From a checkpoint of a small CTC audio transcriber: norm rmsnorm, cautious_adamw at rate 0.0017.
Rows from block 5, named by matrix and row number. Rows with one number belong to one neuron. Each number is 500 + 40 x the weight over its row's rms, rounded and kept within 0 to 999. All counts start at 0. Numbers have three digits each.
# u: gMLP up (value half) (model.blocks.5.mixer.u.weight, 256x192), inputs 117-155
# v: gMLP up (gate half) (model.blocks.5.mixer.v.weight, 256x192), inputs 117-155
# out: gMLP down (model.blocks.5.mixer.out.weight, 192x256, transposed), outputs 117-155
u.40:495431503520487556496511522529488485500504540507526482469485493522469496534536507520490562525472514520524466485532528
v.40:541480512536477459485489480540521492484548521451469499443558460441386419518492490483498474439524488474487506513455485
out.40:465522481466483521499501517438528556530537500525491448538517540493535497470580495472479461595486515563532481549492486
u.96:449496464493491431431496496529415568472502465482496470484460455468512474547413569441506483515543464438500465553497505
v.96:493601512562524497519544494521512522507420498490470501506501480489440477541512536556454531538454496440529488521527529
out.96:536588555493516584515489495439580535551503501502526472491461492506615466481554467497430499572472479547499430498545555
u.97:517503555562510493477470470524570415517486500506475555479467530488471580474477523499523482491534502518499461550530498
v.97:524528506522498481546455570439466506542501519516492517501523479504457491538469517512528508576473456495511514440434563
out.97:554488508435500483472535506523524528487487525509540462569456513545510453491561504488418536525566515400489524486512463
u.98:567476486509461554497423426550433448451516535473491520465461474530481441526477510430516428478556479510468496512517472
v.98:506515495497534454538469435539460494471467455500517504529469497472499473527448492527515503487482510452487481552433503
out.98:579408568476490525473453534498482508519505555534541536444466526516465467566476527564517513497475533535542480561548578
u.99:497503417551446485537477644553490523502482478420516465496515438473507502508494507519480534499475399535418528428489513
v.99:515525479570477527504527472471465530508537514494463530435523414410502545543591431526476457449517489441491448525442579
out.99:543557477487433519531436482492512497508527510563533499527511490541558487501477523482518543471520521460493497470438478
u.100:512518437460484527468469550486492524542457495552483513491559462553533476500498483415516569521529538533520443479501485
v.100:502510566506504443450476450535516494585502456473563456519548516466533540615492529508509499432504532410514530557408470
out.100:430542535390502558497462576448501540461494534526480453563517520508504459567454508459448511484534541480537478564421464
u.101:541532490488474474438439495527465484525465387433464484528512446456479448466414456468491483521502451503445490589466528
v.101:490526523475509471470538513546496501441487483432535494534542486445515521541527514475518501499495531420505519429427477
out.101:559484430500518440473540446476552524530552468501475531527443534509539492509571465543483507534457477492481553508506460
u.102:543483492601559453520529542446490505562416429483532489520507535475567468449478500569500509484378488513489492538499494
v.102:443524548547532483511536539479439510478431467479531500558530534524455494516435485486472515548534459483457451458523493
out.102:504455515440453527493489468544471475471479447514477491478488484559431517595486514451521505519608521530462466538507471
u.103:551454477541492478552470571460483512449458570450495488574438523479533407459524544487487572512504563504522515437505538
v.103:487468483471472453457505507597499540537563455455536576515493578509473542459450444458526472505467452505475530512447469
out.103:492444571482525533570493563468611531516503510549521509498410478485484413506457552590506498522459484495516485480506456
u.104:544540474536509432497489486497506533606459454448530434495545547479450545469531563570527497556541507481536478520493534
v.104:544499435492495435447538610527493502627418533452449456457559514461450439504537549460493487491479528529406521549518539
out.104:428478500484529534511560482425418468482457536480522518503525492428452506421560505513495543446455497473500580474530497
u.105:555556514528516531465536514515559503475510574556482510527501554469477417468492427525466517493468522545482558495499553
v.105:509498516527569537475535456505520417420531506530512491518482525408525549528535475563430514484463532470491554478476574
out.105:489485500586526554494482554537482541550523521437506554478546589500482500465500460552526548462521435549502540489503607
u.106:462506514482476500518462527600550498438462472465520475563500495546504443579562520536526498441495491486551568560467559
v.106:528486564471440571419454565543488467479559470568440570500497446454531516512491499525513486470488405525545520471481483
out.106:467448494541516516559518509504472496415549541483568502528536541450507458403569534498471550481506551543522463482483443
u.107:517419534418503532483545473573414548480443535474473454464514499522473573536469503451446518467518457482542451519464457
v.107:541564564457461524595469489467486498559499528491470542529487451501559478462462498470462480436483514428533411419456550
out.107:525529489603501460521522454435514481588541422551539549507561497556556505504503488495491517502411555520537501571497553
u.108:521409489423482515541506461571466466530507531487520494441530503510516551511522474544470579486443429495467524481444527
v.108:471459501486522560467462495516544506574502565460442523450508512506500446504517472467502511430424438465483541423443519
out.108:455507490505502480415488466544482463507476474517467484495423493472509486512481484516420436452491459485503523453445559
u.109:505481552503480422430433509504519462547536448481484504493482535452546532562439516458574453500549497513495489516516545
v.109:457516538513553591511492482600495488534508491391501528489558473486495538486458509441542466502532533549523495465495541
out.109:482448458501496460463509513505545429489507516524452491482438445498429455503473509543521480505566523512505458601510566
u.110:454513493557484482440431503480414532529544523470479504500516509513522490496419429481519420509454492451500523501419445
v.110:523542526547572459532505519505507515618484463472539535502489543491492567510361520472433507550496457455602515519508471
out.110:483630497451448501499514473552500538537506402445467499496464507518468548567462422489412497562488468544404533453548547
u.111:502516551541473476544503407521577524484531531520527473453450557519527430516464467522578479468515498454526591499517541
v.111:474419513551522556530481517580463447520489490511470544456464542474516532442455530487470474508485503519490502426479530
out.111:535393459454481499483531548549517512515468484455538584519519560470532527559466519511414452644461491578445438519510452
u.112:460461555511494542423489536579525481512518455493467571437522522502471536438507524520469512473459404514534523451451541
v.112:512473512538502590456485465506444534514521461502535482492479565486487565531501480439505546505405525543515517411404492
out.112:444451498443484489484529517495560479459587543492431527539513543473513550475530496465443470504442451527523489476403523
u.113:459435481475501479483507445549511455447517501461496491492505578484520488571527505582505525490518528490522522500446547
v.113:563495527554627508447526516523543510548434441540479513532432371441484570490491525540499454413514504532578552546539529
out.113:441524403486501451548526507511537521473593463534489443447510478480459467484521533535485456658510474506482581514501480
u.114:512552524476509487502534478555527517524614428455525537524583504536558470530529450514522520442474502495427516496469552
v.114:515452441464536552417523547546519530548449479480423464456448469475419504462532529431518556460438476546515523510510506
out.114:454457542523525539465466515553436492455425511400493505477516470413471433587448522464508502487479482444561503500561547
u.115:466528480535538448453498490457502487561413514550519510514512416500511524529489492421508507539536472462485455520468443
v.115:509467424538525528430468478514461447516479536467510596512535557441541513586492519504495505448448510572502547522467568
out.115:492471546491528490518479473460432618509486456441410512531469568457460497469504495491469482496463472429549469480499449
u.116:463499540488486536481541518547534507530495596487499488417491505525376524517541498542480490503492474493523470491531513
v.116:531548456496466437517528474498437460540422460438530527457532491417486550487454530482525501487502413493408501438447577
out.116:455526456520531510568439486456448448482488577542538533505494389506488503493431581451537438526539578534527493507500537
u.117:495512465511501439466506555532477545516510559485450560497511487527512459472432516486480479539458514567482508529549458
v.117:528502504533492527580547508464445524483465523512525447523460498476512466411553452599510530485500435417524468498511565
out.117:495500531521495498441546459528534522515512497553580498588536470528463512467526499527461530450580482473482487483451474
u.118:466464517487503519473454530454534460464433539447511527478440559495544433507410476459490562477528493558485573501486479
v.118:575437516559532503505518471470545500494458530504546534491481490503470470429501443498543514520480490487492580480525531
out.118:453471409461534518484457515478526570554529511546503455513500387502570470459514487459503478538508472507534524495427532
u.119:564469463531460510461477510557482499580451470430541525494537447516525467480461505476521571474483450482397530499470503
v.119:468511515496572499522489476548496513473423424539482522526487450418450452566549506559513520513435503499461528535496560
out.119:473455486501548484559505523450541514396456476477557463473493469557440415489462489493534494491561531464568491474546514
u.120:568476519478561541477517481477499512570411508510457505461514524467450485522463509465486513514458508499512396551551487
v.120:485501522510419597519431475443446507502486533500496485484498500459507505476435522467459488565501515499476434517470495
out.120:467511512518572524452597496519534564483454523563508452541541449580476515516534480475411459478538528444489486459525524
u.121:512452521502488403554510473491518558441467460528471429575511545528538495534449513484455559572490578463447531477481429
v.121:448544490552527486422543563622514529514445522499454458494473460519399543564550469503496511507482461534477557486520508
out.121:420564573479500512489527451479464520435523508444499479515564468522520414475545478494470505490533454480504520496522523
u.122:464490517447576484434500507505504506508502560518544567486418449519460489455479477475490514494530489446549537518546570
v.122:452507519531457488534589533497453484514513506502492589518575493529516458527526462450510512440469456430485479482542515
out.122:488489487485482520520519478478422552481458468434499463486537545456549556545458470439497489565418477478512521471519452
u.123:512487422554539471474529479496506540494494523465421503567527560447400454499491472507494492529497549514480570494534569
v.123:484515586520523540516456534626463478513457506492454514539479507491572471576483479468473556471428425508479449466471459
out.123:495574497494525545526491496553495466465444480495460454581495440518545437534490473466519562443463523484535535470524474
u.124:514425534572520484499477599516472483563475528510511510507423471534480409484504587534459474446466516493503492503493596
v.124:555505523487459501508474522517501479552466421465470524491541549469555519488456496491543535509534535508464496482512426
out.124:533471469456508565487475551510537542551467507473472464497500607541514482477516475528480575456428490511564479508488437
u.125:570456513502473506487536493490452413443530524492542539535459542481511444482502511524485512474497549533512527548416566
v.125:540467519512446474404495433518486508567591442483515530447521422471487514486512481510542529470486483493502528468456479
out.125:450514532495509510467540513474496600475446570468601482554511609469542483546472492494430424463473484525495500446512498
u.126:463446486427521504504521485545434503487444504542429497476516467458544481564511511460525521447496485498486516485483490
v.126:502464498556582492379503517517518505477450434404533477444489548484427496523504435470453503445466519411566541509516536
out.126:530491508502455481482514530522510563461481563535477549501508474535490550551495548503479434564485513484510436489514453
u.127:541466512441469531505486558505530503494477490442543499514440469485473536507473518438581476438537503487455452455544419
v.127:425543524523508460499521522530480539505430510419552486488519435478497540488565482484514529570508472468509501468492532
out.127:497511499483540469538560434517540502463510512599521449529531489480482510472574447578527470465510438478459476477562458
u.128:463485473450482526454499476537503580449477499485441460537507461447520501534567565504485538520482500473491581493483494
v.128:505548517506565514557437502461482498506419540519485428476488434487514494544487482463508526507519518432502514490482523
out.128:533462502561538483489551511505517543552450441457553530472568486533505506525498527547492410519507463580488556590536588
u.129:464503479490491524551495479490515512467508588572496425440515488499457544517532571534494512513573535490522482472489497
v.129:581488521519529570469492592544533512498445568461457452485444442470425465491520553458497550472432481501547545528511532
out.129:473513459533528523517539473452483526558505490497471523513541517466514466531473485482464481520454462516453444506515534
u.130:622466424479552527484485475474497519499498518548535523458529410447508470511484442485578544456442501492496530480483547
v.130:450450494530514488489454453555536531552506485575474563514578501512463451491488496476455544506403469475503530486474496
out.130:465568477458505547426430484536454490525439507518477444510508431514601520559513487571518448515494474469453546502459545
u.131:490510503463545430469469508492517542530422510492540474534539500509537522533506464502484486564504555492523479576487429
v.131:504463519516542540544451497493470528514493515475517556452480568427505488540558509465447572464487522478526597488472497
out.131:504495495484520502475499508513415434530493536517452535452469564502522488503574503517533464518483502523487517393496533
u.132:425530509525539475508483537486498512526503509517514451448536462496553587492497457493539455483478469464499543523560439
v.132:488494628498424553478512480546460467536522421499486492443478576484538464560441572446477505559469528568497508529390523
out.132:613583433500477536472523456534501478504529395484407502495493509528497528539482463491518530507565476492453515523486506
u.133:550431569508449476505451440484498475568499491463507539464541451435501497454578493469519486468474484484559539527495466
v.133:456474496554518490514471512568503536541490445428484500521495564450473531483447512503481461443473492509493475514502481
out.133:480468544467477508433465532533510424530526481460439494489384582443519560547500413514495503467490519527525535450410565
u.134:596474515450490482506481509505537499492474535555449501475429331502489507492541504529493443406511470487518420558523557
v.134:560489550477476594481425472496453409537500547470480454495477524479511455463570521515506585485464501509428495437527492
out.134:555446436441465449504472463475498471489505558502434550462482519532471514484460481476528507568439559454490514488553494
u.135:447561477521486538549518507494487550397559456469475537512539533399449481467559503487483496492518397461465495471546543
v.135:553430450565512609513529563518475469503506523529483555489468482458480503511505416512504642466429437582544469460546577
out.135:582452509549469494433518558504557535542536467439476466481455483595539487521532476441525523486582490491540481541518557
u.136:591568528449417567542540537519541563486528493521510557539480501528442516523490519505516557512565453522482496511511539
v.136:431491435545506431493480498492445495531472552533534570487503524422430510440411547535455493437475474499465501422514490
out.136:512453525527502458381495486564440500509439579453494447434472521543498563558467481485538497490505437491476524530517435
u.137:450436469465431544468430416573488541475541513489470477422528464524390487501511501445468537434543445505464582499499477
v.137:475494541545569472478526405552543490513427450496532473528537548497555551529482461544513472372524549506541586550496463
out.137:447514515483479513536550543553529536493514520517470461508509529495571523447545527474507540460492518517450535480474527
u.138:422484519507484501515578472488545540528534515536541502485525479504522559596518464441548523531488477469523534479522461
v.138:506464499578527521481477562546499563468473481452484460478513423488449455487482500477532466506535536492464538516501571
out.138:468497505513492454523477420483426547436504565521497511515518510451548508472512607497451420538502474497533436503470499
u.139:610510448484477544497453472486453514528510502482506475453535407453472547469483557483574526540539474499507504386513510
v.139:534428523492489483442488450499492451479473479535488548494506475468424463506502525490472513465476512549433509528536480
out.139:526497498433488546506515490492460496431491503512507516470499468492557485452592565482570556501499458491477582523464585
u.140:440415486497446426531407538510530479575496452460584495520515513453524496526497573579493517470552535568483497534391436
v.140:522498507492467543455483486490454468536457494504469520550506464523399551508528515440416554514481513509487557547456418
out.140:483487432559567478478550508540487497515487511461469481422454544501486536520493542534477504538495461513595428472514539
u.141:524530507440551517522500516500548507529509485481475508479481517555538491576523515493512494445562497467459501546550460
v.141:487518480532527491426482531546491534514536491420502539506599444461492468491495398477430450475430468515479400547542572
out.141:474518460443466498492560499489453486435504504553545517522519481482535526547497550511552430499483449495425478408463481